From a checkpoint of a small image captioner.
Model: 64-pixel images, encoder norm layernorm, encoder depths [2, 4, 2], decoder width 256, decoder layers 7.
Training: normuon at rate 0.036, 5400 steps, batches of 256.
Data: trained on cartoon faces, 101725 training examples, 13.6 epochs.
Rows from block 3 of the image encoder of a small image captioner, named by matrix and row number. Rows with one number belong to one neuron. Each number is 500 + 40 x the weight over its row's rms, rounded and kept within 0 to 999. All counts start at 0. Numbers have three digits each.
After each neuron's rows are labels from the 100 images, of 14848, where the neuron reaches its highest value: "peak on" is the class under the peak. Only what is clearly more common there than usual is listed. The data: cartoon faces.
# fc1: MLP up (encoder.blocks.3.mlp.fc1.weight, 384x128), inputs 0-127
# fc2: MLP down (encoder.blocks.3.mlp.fc2.weight, 128x384, transposed), outputs 0-127

fc1.43:500500500382454500444535500500500498500519500500500551561500531552489532459500481562500500435500500500500500495500483377500500461500513601500500466531509393500500571536475568594580513500500489500584500500441564473500511545500500455498500538500500500500410500500494500500500469635500500500500500479457500500454500465500458500500500500601500500481563500500500505500479500467500393547596
fc2.43:502500520500515500500567500518500500458500500500500500521500500539709500500413500500500500500500500585500500497500500500536500500500633415500500500551462548500527539500594557446500418500513500500500558500500500500500500480486500511491520500500557500461473500500500433438500551500508500571500446500405500605500399500500500519457500500500409500505500506500500482489513500562496492423500
peak on: skin; hair

fc1.34:533500500500425508500453500500500500621500589508500500500534521500414500621500500402500500570527460475486536535500558562500468460634496500376453500480420466513500472525486500441522500524500539477570543500500500407538500472500508561507500500500500500472500500453500500500482500424500493500500545416500500500513500500500500421500461471500500500500500500500500500575472416500484500425500
fc2.34:500500460500464566522467500500494500500378500500500604410500500500556576489500500500397500467500500500500500500500539500506394500500500550457553500500500579500500500500500500482500632449500500500426500500558500500500500500521453494413500363500534391500500469427555500520601500500500500498437500500584524500500500502500552500500500500539533500500500465486515464542472500500500464491500
peak on: skin; hair

fc1.233:500462473563500554500445495500468564500500500500594500507507500415500500500443463500500566563500500480430505500388500500605500564508555541427490500500392372559568500490500500541500500501442500472589500495472405468500535500535500505500500500513524500500533500553417500548467500462490556496409538603500500492500521500470542500475500466500480500540500500500500500500527493488530500473548
fc2.233:441500500500500500415501500517460500463500500434437441500500500617500489500500517500557480500500500500560493507500500457500500500588500565533500500500500500500366565500507483500500503500373500500500467500500500500500632500419500487502500571418428500500500500419500500401500491500518438500594605500500539494509500500500500500500500500500529478456539500413500506500574525500500500500463
peak on: clothes

fc1.205:592500500500580474436416530468597500509500500500500508439500500541500500500597500534500500622500487491500571599500500495500498500500500493495500500473503566500500500543483430500500455479564500527500500494564403500545500384569500500463500500500500459535500500500546500500564526500500500500500496478500491499500344488464469500474553506500500500500412500455498500459509391457500512500500
fc2.205:500457557465500505500407614462567450545530500500500562495537518500500500529500500500586500515500500500500507478449500500483500552500550506500459540500386500539545486515469500452510489573487500529572500468534500510561500604500500500455500500500558500500500500500539500501500500517502506453500417500404500500431347500500500549500500500476514500500491483588500500571605500593480500473500
peak on: skin

fc1.26:608500500395500500527572465572500504563520445500500500500596500513500500500500497465500500457500512420543526500364500482448500500500528500548500500500500542500500500500500500455500368481500500500500429500500500503500587500531500500557500476500450500500500500518500458483531500500500500500500500500500411475517497436500446403562500500500500500473450471476500563452500500500538422500653
fc2.26:650563488500515507500438500481500391558500385434545535500466459500500500490500466500500500500500498500533489500507500500500528500593500492500500500587500488506543500577500500500500500500500492500500500500482500500508500500398428500432500455581497465514484543497500500460500500554439500571485419430500500545555510438500541500500500478555500559471500423500471400537500500408557500528500
peak on: hair; hat

fc1.69:630500500500500500500500500500500396552515500500510489502546452500517500484550500592500500500439521500500500515450500597500500500500500500521392537471531485541500580500474518500427514500501500529391437500500500500500500505500568651500500500500485548449459511481500500500500500470498574500554452500500500513500500447500559482500573500597405511433491500534484474508508412548500514470500
fc2.69:500500500433588500500500442489386565500500573500500505500450500628500500500502477500477500524500493500509500500588423576500500514466500500484576500558500509568554602500500500578500480500414500500448522500547500488520551508500491500517500500500500595500500465500500539495470488500500484598535500500516500500500482500528500586500473500500566611401566500501500500500500450500474500417500
peak on: backdrop

fc1.44:547500449518500654506500441478549655500500500500500469504498586506500500563552500500461500500500500500382500520500500500500500456500498544471527500534459464500554500553500407482500500483500500510512500395500500500500500551500500485555500500417429500500500516500487530427520500500500492500500443609600500500500500500542568572500500511500448500500518420500558500500500444500500500462500
fc2.44:485500500500644529430500500500500500500500500500500500500563500541497500417500500577481585512494578500500500500500500453500500531442522500516475500500518584500562500500515455500500500500408477500480482500500584393500402500500403511530392500500518500486500469434556500500500518431500530500467546500462500500429523540436469442500404526473500545500500500500500500500480456514580418475500
peak on: hat

fc1.94:500546527473515449500500500500472565559551392490500500556500500500538440553500500464500500500410485500528535454557500500434500500544412520358502500533500500492500463446407424515490500500500500612500500500500451487546500500500500500500486500533500455480500500643549500500500500484484500483492500500500500500500486500511500500500607503620500500557500460469482500500500523591462564500545
fc2.94:500500415521500500482415518500467500497500555500428541500517475500475489476500468572579560500500441409500468476494500594500406539608500561500500500500549500466500473414414500403500500523444542500496500500500504557500500500427481487500500495474536521584500485479500472567530500547500500492591500543538603500450506481500500513500431500493500500564411500440515500542500513510490472466479
peak on: mouth; skin

fc1.126:500500500467500609500486500500468507516500525385443500530474577500573500481500446629500500500500500500422447500500579496500500457500500500479500524500500494500500500498475555470386615480500500500500478500492496505488500500500500500538500500449500500527485547500500557500397500568492465436540500500467560580564599500461555500512500429543461500500500500561536536503500500500615500500500
fc2.126:500500500500500500457500500562449500500426391500506500474549516499500500500470457500575500641500568500404619496500499500500500500487459508500500500446500471500523500442526509500500612500481500540639439514500500514500500529500500500428526500535500500458500516500500510521570582500500500609500500500500487519485571546553500500497403500579493509460500500500459445500500468443500500511502
peak on: backdrop

fc1.308:404602500500488445500431500421500449572500500500500500500463500500543448472582512573500500524613416596500596515546500500500476500555501566500542500500444500500472500539500500500434447500500500532500500500500500468500500473500530500500500500428471500500500466500500581500539531500490500500500447536488500509500562500500455500463500500500480500500327500579500500500520450440550500559513
fc2.308:500397495424500500500500500468500500500500500458412500415500500609500475490500500500428500500508500500500500500500500500500500465500500500500442455500500500500439500500466567496487500514500508500500500500466500500320405500500500496457500489500500500500500447500500500500500346500483412500380440500500500500496500500500500500500579490504500500500371511593478510500500555473500444500500
peak on: skin

fc1.30:434500500500500500451523500500409500500537504500500461573463499500500533500532500500554562470598456486444571524548500500500394404516616500526571570500500500540500570500500429500500500512500500495500500545500500495500500500500534500481493496500500500543523500533438500503500557392500481500478412586496443571500447592500475500444500500500500500500500428500453450500500500500464500395441
fc2.30:577483500558602528433514520500554500597515522500500438585574500500500500500500500448500500500500586527507466466500510500500441500464500501539482500606500556468500500500500512514500499515500500500500500500490572500497402500500476445418500500500522543438500500335377547443500481500500500500546500500500500493500500500500500500493500500507500500500356547500500409500500500500495509500508
peak on: skin

fc1.54:500500587500519383500500500590500500456579500500413566543500500544467561500500500520500500500454500500500500464490503522500483500517523513500524500555500580500441531443500523445427475519500466525531541500583452500484500459489500677500500571427500500500454500458574500500409495500500500500592573500451500500500500500458572500500500500463432482500500500461500528500579487500500500480500
fc2.54:500454479500500500500457448537500500493536459463500571576467477500500500503500472471500500594437545500443500500566461465575432510444491502500508500575499567500485549500500448632500500470500500567500500448500500431500500485495629498500500557481480500537500482500460500503500517557418500580482570500500530500475502500500500500500500500500445500500612538500446585419500500605500500465500
peak on: backdrop

fc1.229:500530512564492500500500403500500500387503472500402500500454500578423457500500482500500500500394479500500557500500500500622500516544531549474525500490531500500500547500584466607500465423550500486500501485461500500500500519500500500500567589508500500515451500500554500407518500420465500500500578413493604500440500500486500500500500524526500565411500513500500500549500500500485500500485
fc2.229:500466500476500563500500473423528500500515484463501525500449511500566585524500467452542500500544493408500500482484518500500500499500486555379583506495500572429504500495489408447465500395536500435500496500500500500500480592500512426500500500475500454500532500500482500547506523577500436535539500434525500427500509510501485494595500500482479502618500500590500505564578548483487500463447
peak on: hair

fc1.168:594475500494500500511500500394455500564527500464484500526500455500500550500500550500604431500500500500500413500500500500500591467500500500500500517500500500500505500507500500553474551537535472452458483500500561500500500500500551531483500507508432500500476500460500459500500418500593500500548500500452500500524429500500520634392500500509508403448455500489500500534430500563646443500500
fc2.168:616478506404500455531509557500523456500500577500500500500500591500476552545516500500500522500500473500500500500488359500533534500500500566431500500500500549500586500531500371500499500500500487500500508500500500500500500513500449500573500500500500500502500532392419500517500500500589500500477500511500538584315500500500500496500500447500500500500500425501500500514548500500470451500500
peak on: backdrop

fc1.298:500500500523586500503500520612500500500486487470544500500500500507526500500558500413452562449500500500500500500591542500586500500500532467476465454512500513453546500490500511485496500500500500462500565390529500417521530500500506614608500433502579500388476474543500500500457500500500500495482456439500446539500541500500548461541479505500433448557603495500534500446462500508426500500549
fc2.298:514452500437436500591452418562500526500500500500500515500437500500500589436457500500500567510500602465500500487500542500525513500402432500532500426500500487500500455551486500453566500485469444563500517447500578500500473492487500500508500568523500507500500500501500500500500500500512490500447542555500417542563413449465461517518526468521500466500502605500395500500500589540472417442500
peak on: backdrop

fc1.137:500500500510496500500500451500472500496500419499431500628500386500500500532500500500500500518500500509538520500455500550503500500500473473513500500483516493500468565454500454500549516500500494500500500500599488478504443397500500661500500629387500514495517466500500532500487500429424500500500500526483439500442539563528500500500524500500436524500500571530449500500621459499526500500500
fc2.137:500463486431500500500500500500500500500570530500500500541500351438500500526583454416455500500500553500500500515574500581500482500481406500507500383500548500533507500585500516469500500500494413528500500500505500530553546500494500554523500500410500514500500393500444492520535500479380500500500500500530472459509480500529500514500500442479440500401515462500500601446473472500523500500500
peak on: backdrop

fc1.264:500517500587507582450500550500428437500500582500500496500470451500500500329607457525500517556500500495500500548546500500500502450483623500500431495500489477481562507419432437509500500500501500500581523500408500500500496500500512500500500528500558500558569500610460502500505500498500500500476500471500500471500547500500500500414500482500500453500500533500500522500461440585500482515540
fc2.264:500500434563500546512500500500445500500500500500592444387513500438500625547500529500535404500554500500474500500500514500514500500500445500592543500500599500528476556546500468500500475500500465496452499482485481425500500500500500500500548500500453558470612487551500501501394598500500500414500500514527500493578439500500500494616502508541461500500500500515500478500500500500436500440500
peak on: hair

fc1.50:507375449500349500500494462531536509500537475510433500500500500556500590445500500500500452500500491490500575500500500500505501500557500507500500500545478500620517500502500500496556615513616490500500530500437526500592500500476500570500500500500500500500445500470470500479500515444500500500409500537532516468550550369500500500541447545500461500450449500512500500500512500543445500500500
fc2.50:500500500500500446581500500500392500500461500500500452500500553500500400500548482510428500500500500500500500375500500500486449500446500500500530500426500500500500507500500500500500500500500579500500500500446500400500500583500500616500480503456500500500500436595554500500500500500500541592517410500500500500496500420500500391500500463500516500500500500592613500500500500500500510500614
peak on: hair; clothes

fc1.349:500500500500500572579484500500500467410500428408520500419500500480425512500500500387471472552566458500501487500626502500500500500515500500461500500500487422500525500586468520509489571500500500500500480406463500530465500500518500500500500501500550525533445451407500500500585482480406500535500415492500500530500500537500500500500500500500371538485512500500549506500459500617500500485500
fc2.349:500485500546538500500500500500562500616416500450500485500500588500500601500500500500525500500500533497500500362500572415500539525500500465529477492500499500500334548500533500500500500500559500496500364407518500495474500528500500555500500500500527511500500597500558500500500500511500500552500500500442500500485500500529503500500500433619497500500532500434470500500557555503500515500500
peak on: backdrop

fc1.312:536526436505394420500500500500500557500500421371516478479443500500472436500500500500576500500547482540546481557434372500560466500575500527500500500522500500524500500500467500500549500505582520500500500505500573500491500426500500500575500482500500543565517442500436483500500500506478500496537500587500544500500401579378500494450500500500500500500482438500500500500500500495500531500572
fc2.312:525507377534500500541424505503500581500518497551500483520501483500500500554509578492582483500481470392477500534500500500544503500456448536500500500500500500500584445500560503524593404500510516500591500456500513528453515597500512450500500432500500593513500500500500495474500500500466498509438500529425507437569500500500500500417500500500428500514500500500530506443564572500494573500413
peak on: clothes

fc1.223:474500500484500500500519468472500500594650500500567500450500500500531500500500589507462500420519500500543566503500500546461546500500500546500500500472500500450500530422511496500483500402500500629500580500591500500452500502582535500430500500482500436471410500447500469584511500500440509551500500562546576500491563500500500500455468535500447455507500512456559500450485500503500464500500
fc2.223:500495500500535500500500440503500500467618500436500500500500500500474541523500500500500538483500463423409474444500453533505500500500468500500467536500500562495370514500408428510500459500500500500545421583500548405519500500524432500510513481492500356500500500500463512532508500523530500500436500436443602500516492479442528446469531442500538500557504475500491571500500590500492541489530
peak on: hair

fc1.157:481487544523514500554464455500500341571589470500443500533500454492500500500500512536447500500459500508566500500488409516549500500500580500500500500559421486500490503500500500500512492500500564500466468476500524500500500500505500675500480603500415467500500482500470332500500500500500530500533546500506500500452500500500500500522500500448479500500480500471500586500500465500500439500536
fc2.157:611500500500500538500438500514418500525567500500500562409500500459500500423529458500514500525487500533500408543500454524500529500514500500500573562500500534432575500500470485500553534515500479521500500500500500583468493500500500448502500500500505502474500500546400593500500499500551500578523483534504500500477500518500383500500500500500500534500413500548409637422500423488460519500500
peak on: hair

fc1.133:500630406481525387548500580476500500500500434500452460524587509500495500511518602492505529500574500500500500547509539500500523500500589500473500500563522509500453578500500521500461554500565500498500405378500500500469500496500500487500500502430541500516482453493500510500500500508500500482496500500605490414549500544520500500500440421551500514500500523483500500500500500592500500430450
fc2.133:500496383530529500481500574522500584500500500500523440471500423524500500621500500404500448552500500500500581498456500540500476500500592609500540500500455500500500498500509500550421500490526507500500441500500500554572500500541500540500528518438500500500482479500453500500521452500461516500440500500500602500429473500500537500513570485500439544558500533446500489548494500600528395515500
peak on: backdrop

fc1.383:542500572462500465500500500500393507500500552453468500500500427500551588500500500443500500464500500500459500575536500534500545448500505500493436500500500500534500500500453631500499621500500500500500500500467529502463500426523500500499500500550582500500493500516514552541430461500500564339531500484435500500500543500562500458500401489411442500500500500500560466500525555500462500500500
fc2.383:500500590542466500500500529500421461500499481500444500493500455469500430500500486500484487500419500500453500387500500525486500406500461500491533568500500500500500500587500500478493500500500468500403500500500500500446546500500540557500518500500511528443443421500570500500500406397500467500500500500590538500500382526500500542528535575439476410500467621500500500548520500552500500500500
peak on: backdrop

fc1.117:551500467572500500500487500500500634675513402484433521500500500500500500484411560500500555482478500500493614390500528500460553500463483500501492478500439500445451476500481500500500500418500539500500500500484566500508486500500575419500514500500467500500500469500500500581463537526500511470500614500427500500500500436505556500500500438500502444500500518500493500500500500549500500500511
fc2.117:564549500500421522500492415500489464500500500524542500453523500500507610500500500502500500504500500525493500460500500500569550550405500514500507527566542500425485517500500500370531500573598500500500479500522500493500559500500606500500500555517500500500520622500514500545466611500500500500429500500500500608500455500500500500500432500500500500500568439481407537434464495500500500529500
peak on: backdrop

fc1.304:444500500531565538500609500500500500538613500461500554500500500530423560500500468604503475500523500500535479480551537502588498500479500500434500418453500500550490492500500500584414480500548569449500500538463500456500500484500500371516489500536500500500500531471500500500635500433448500466500500500500560503500500564474500410500500500490444512500500500484517500593500500500500424500500
fc2.304:500517500500532541500500407500509500467500505367500405483500500500500569500500447500500550568512613500483500478500505500500438521500469500500500500500500452500405514402431522500510458500482429500500485500582500500500587500500484471591500500500500473500500555467518500500500457567559477500500500491500500541499500500500430476326500527500500433500500500500403500541539467500500545500500
peak on: hair

fc1.352:500472479479475523477500601500494500500560500498500540490456500534442500483475500482500500554433500476511437443524500539500500532583500561500447500500500525537518483501500523500499554460474500500639589500500500500500500500500498500500599500500500500622500500569528500500436500500575500427477500600500500529500403549500500500535469500512458511500500500500559607500500500500500349500500
fc2.352:500483546490500563462420609500521500483500366500500500439420391500496572581522500500500500500500508506500500513500518500518500483500401495561491500478552528500529415500456444500500500510474500438500578500430454489500500437610500500500500506495500500500500500418428500500459494467468618500500500500500500500500500500500532500526510500498448500453579558500484500460500457456424455500495
peak on: hair

fc1.113:424500470570559500498500500500511515500500500507531571500500498497500514500500500481349500500500500502500500500459401528500500500500500500544500500505500422500601506531331485459508536478500500500591499500510595500500526500500575477463500509500609429500485500500486500455500461500500620500522608552500502501524500500500500487500555576500500500500457500500500500500511474500421513500542
fc2.113:578445596538500501500516500500500500500462457500536500355500481500470598500500500500520505500424508529500500500637500539500500506468484500479500500500486500526500512493461500500500500484474524406480500500477500454624500586469500500473639500500385500500500500500500500532484500497500473500513396500514460500500500500478500572530500582526500500500500500474500484536597500476546456537506
peak on: hair

fc1.234:500421500500500500500500530506500500500500387521495500500400598500514500500533504500500500550486500500488500572500500490558500500623500500523510504527500500489500500519500538500610423500358461500500513549500458530536500500500500500500500500571476500533477500500500500500500500411500500604565500500500500503442500533484333520500500500500500513474531419571500449500500542472500574500500
fc2.234:456409500500518426500581500365500501500500588500493500500500529500500500429500500458500538601500531484500538525500551500686500496500488502449504572500524561500500500412500422500507630500500500500502500500528480500500500500472500500465571500500492500500500500500500500500542461500425503500500500500500500500500500500500535500500451500534442500408500500500500500500493481613500477574500
peak on: hat

fc1.164:500415523446526500500560566512578500485500500576466504502563500564472500577563500500487500518500500500500500511500500455500500500485500496503455500572564616481453500496525494500459428513500503500581500500567500500508500496477428500500489500500459418500569453509423500500500500500500502485401423497500400498500500457424500452500464486500412500456517500500523426395500500520568413500500
fc2.164:500500581500500500441590556500500516500473438421500500500420500450438500588542500500500503500492518500581487500531510576474407486540500500519545500500500505531560500500541572418436528500511579500499500499447471500500500500435500532486489500500500500500425500500500500500500420492500500682500500469509500505500500500500469502628500500477427516525500454500533503542500500500500500595500
peak on: hair

fc1.249:500500494456500420500437500488500581446500519500546500428478500500500500500500500433500479500480442500500500500548500500500500482579452449452419500500575500500522512500587500559425522500532500451359430432500509500452500500500500526545500500500519477462500500480451500500500500480500500454500500455484500500500510504575500500500500490500377442424579435638500500461500500488534500598500
fc2.249:550489500500496500514500534445500645500474511500497560555437517630500500500500478442599500500500563490500410496500502500500608532575500500439500442544564500500500470539511462500450488500534541557524534492601516500500500558521445500515500500473500579500493522584566500507491448500532550525543451441500500497500507426500547500464446472500506556500500500473500500587500500500500500534500
peak on: backdrop

fc1.226:500442531491500500500538500499500500500500500521500500548374511500500506500537472500529500500449500581557517500648500426500500379551430500500620500549500500500500500361430500528500500500500500500629500500500500500500500476552524446491500500455529489545456500500566533500500500500500500500443500444500500499500612520500491500500524500542500518485500500457500514500500500577500551500565
fc2.226:500497500500500453500500585537529500485500439500500500500500500468536500500424571500625573500500454462500500490499500500500500459621503500500570562568500524569500511500424500472456458528427500511500546529403476500556447500500505556451500500500510531447444500541485500500500500500398500500500457544428532484500500500500500430446500500462480500500500519460520513500392518543386584511500
peak on: mouth

fc1.84:500500500500552500475500502500607436409453500529500500500500500518476559500456500464418435500500500500467472562500500622517500500496554513500500372548500500500498500500500534500552388500545500511500500500447500500581423398525497500536500511560510500500546503500500500530500543500469500500581416500500453508492500500500479500500500532621500500500385500538520478511500488500500508403515
fc2.84:500500533500500427500470578500516500500412487500500504500500510500500398500500500435500500332500500500490525500487588490500500500500500453482539500500425412529500500500595515500500519402492500567437500500552437500500500522500500500500457500418440495500500542430500515551618476418427417500500499565500462500485482527455500500500514521500500483500500500447470480498404500500500500500500
peak on: skin; hair

fc1.187:420500500515500505500500500500500500474500447500500437387495500500519465442505500500500500546500483500506451500360500500500440495500500520500445500485455500500538518440592500535428500421500529399500531500500500556500500500491500500500500429500518540508500500458468619419514555467507562552595523500500482545500478500499469500483585554588484542478529458566500500500500510622506475500498
fc2.187:404450539474500500487500500500519423500500500500488500500461500500500500455555500500539500447500490472497500500426630427520557633518500575550500500500615539511500503570468500507431559412500536500500487500500505500500500477500500414500506379541440500500500500481562500504500500500533500500425498500500500509500500514511500364500510500500493465500500566500607528470500500500500500500500
peak on: hair

fc1.376:500438500450621422475469500500500500475467500500500490500600476519500437516553548462445500529500500500546535494500439459500500500605483550508500550524534500500500500500500500500500533500481500500513635511500567500464500500488505500500495500494581500500494594529500500377500420500471516522540500500500533423572500500500545500500519483471490588433392481429500500500487563500500500424500
fc2.376:499487437446528453487500451439500500490500444500560455500500500431575543618430500496500450500500503493500461548561588571500505440441500564593500500473487500500486500500468478500500492622548500523500500441500488471411533595500565500500449517500520566500500513478509500500500500500439468480500404500500535510500465500500500500492500500500409500509484500579500377500500500500490500444500
peak on: hair

fc1.294:517500500375500500500500500500576517510500468500585503446495500510572551413500495500487500500500444500546500500500500471500439498500500537531501500500497506553474544500530500438500455500433596557494500443500464500500454500606500500463562500527500402500454549468500466499626453500500569500510500605410501461500479500500360450439498500521500500542500500507500500453500500500500514500500
fc2.294:514508500500527518557500500500511500500476550587443490481547500500500500500500500500500500513500500351500500500534500500500500412511500569381500500500500500500500615500527342450500500500500500500567402423500500514500494489523500500500500500587500545482500493440517500500500431500501533500490500413500500500500457500472551507500505500461407500500567454473575541557503500546500412500500
peak on: skin

fc1.52:500500500500500506527529500540500580500500500500456517477498500500500500547500530494500506459485500500428619542500500561536527500511547500525500500500500435348542500584500500429500396468440500500500500500445417419500500506500558505500500577556500500500500513511500459483500500500500550472606470549457487503500500500500485509430623500500518500533500392575466500500488500535478488411500
fc2.52:463521500500508432546458562478513500590437500500500555574500500500500500430500500575613520420539434500515500500500500500520500480500482490500500500487578549544564464447537550474500607500535500617463500517500485500525520500522500500500522500500500500509389461492498522589500457500481436500539500590500427500557500437447500500473557500505500500586500500468500500399521513500508538500500
peak on: hair

fc1.323:546578500500438446478500531500506500500500500500536495500573500500500500486546434500500500500471500500500582524420500508553500459472500483437500500384500500532377465500471509605500500500520541500500500596481460500500509484536488500498573500500500500500500439500500500500500500500409543500480500498500486490500500500515500500563442500416361486500369500623491500467500534508500500439475
fc2.323:500500432500406471500636500607500547500414554572500419543538500500607488500500500500514574519500450504500500500575537500567500500500459500500508591498541411500487528500476513500500500500558467478488500500522482500500558372503500494500509500412517500500471500539500541500500500500500500555500500500500510451500441552586500500500529404500479500500500500469500484500484460558500555509557
peak on: backdrop

fc1.121:500500583500500500500500502500604472461500466500458486500500500500452489580523500610500500480500500500500500500605500500500501500500500503500500438533472500453363500500482524531554481481500399500528500500537466500500500472500500422472578500430500451500527500581536500549500484500550500500387516429498602582491594488500514500500530500451468403500550432500500500522500520500500482483533
fc2.121:519533465441500500501471500500500495515506500415500500463500448467500528500553500500637500500528500500500500500558561371535480534486505500423603500502500460438509462500458500535500464495500500465507500532560500500500523490474500461500473500555470500500500500500500515481490436485481468500500500553512595534513550500500492507591558500444500467645500500512582500500500500436500594505378
peak on: hair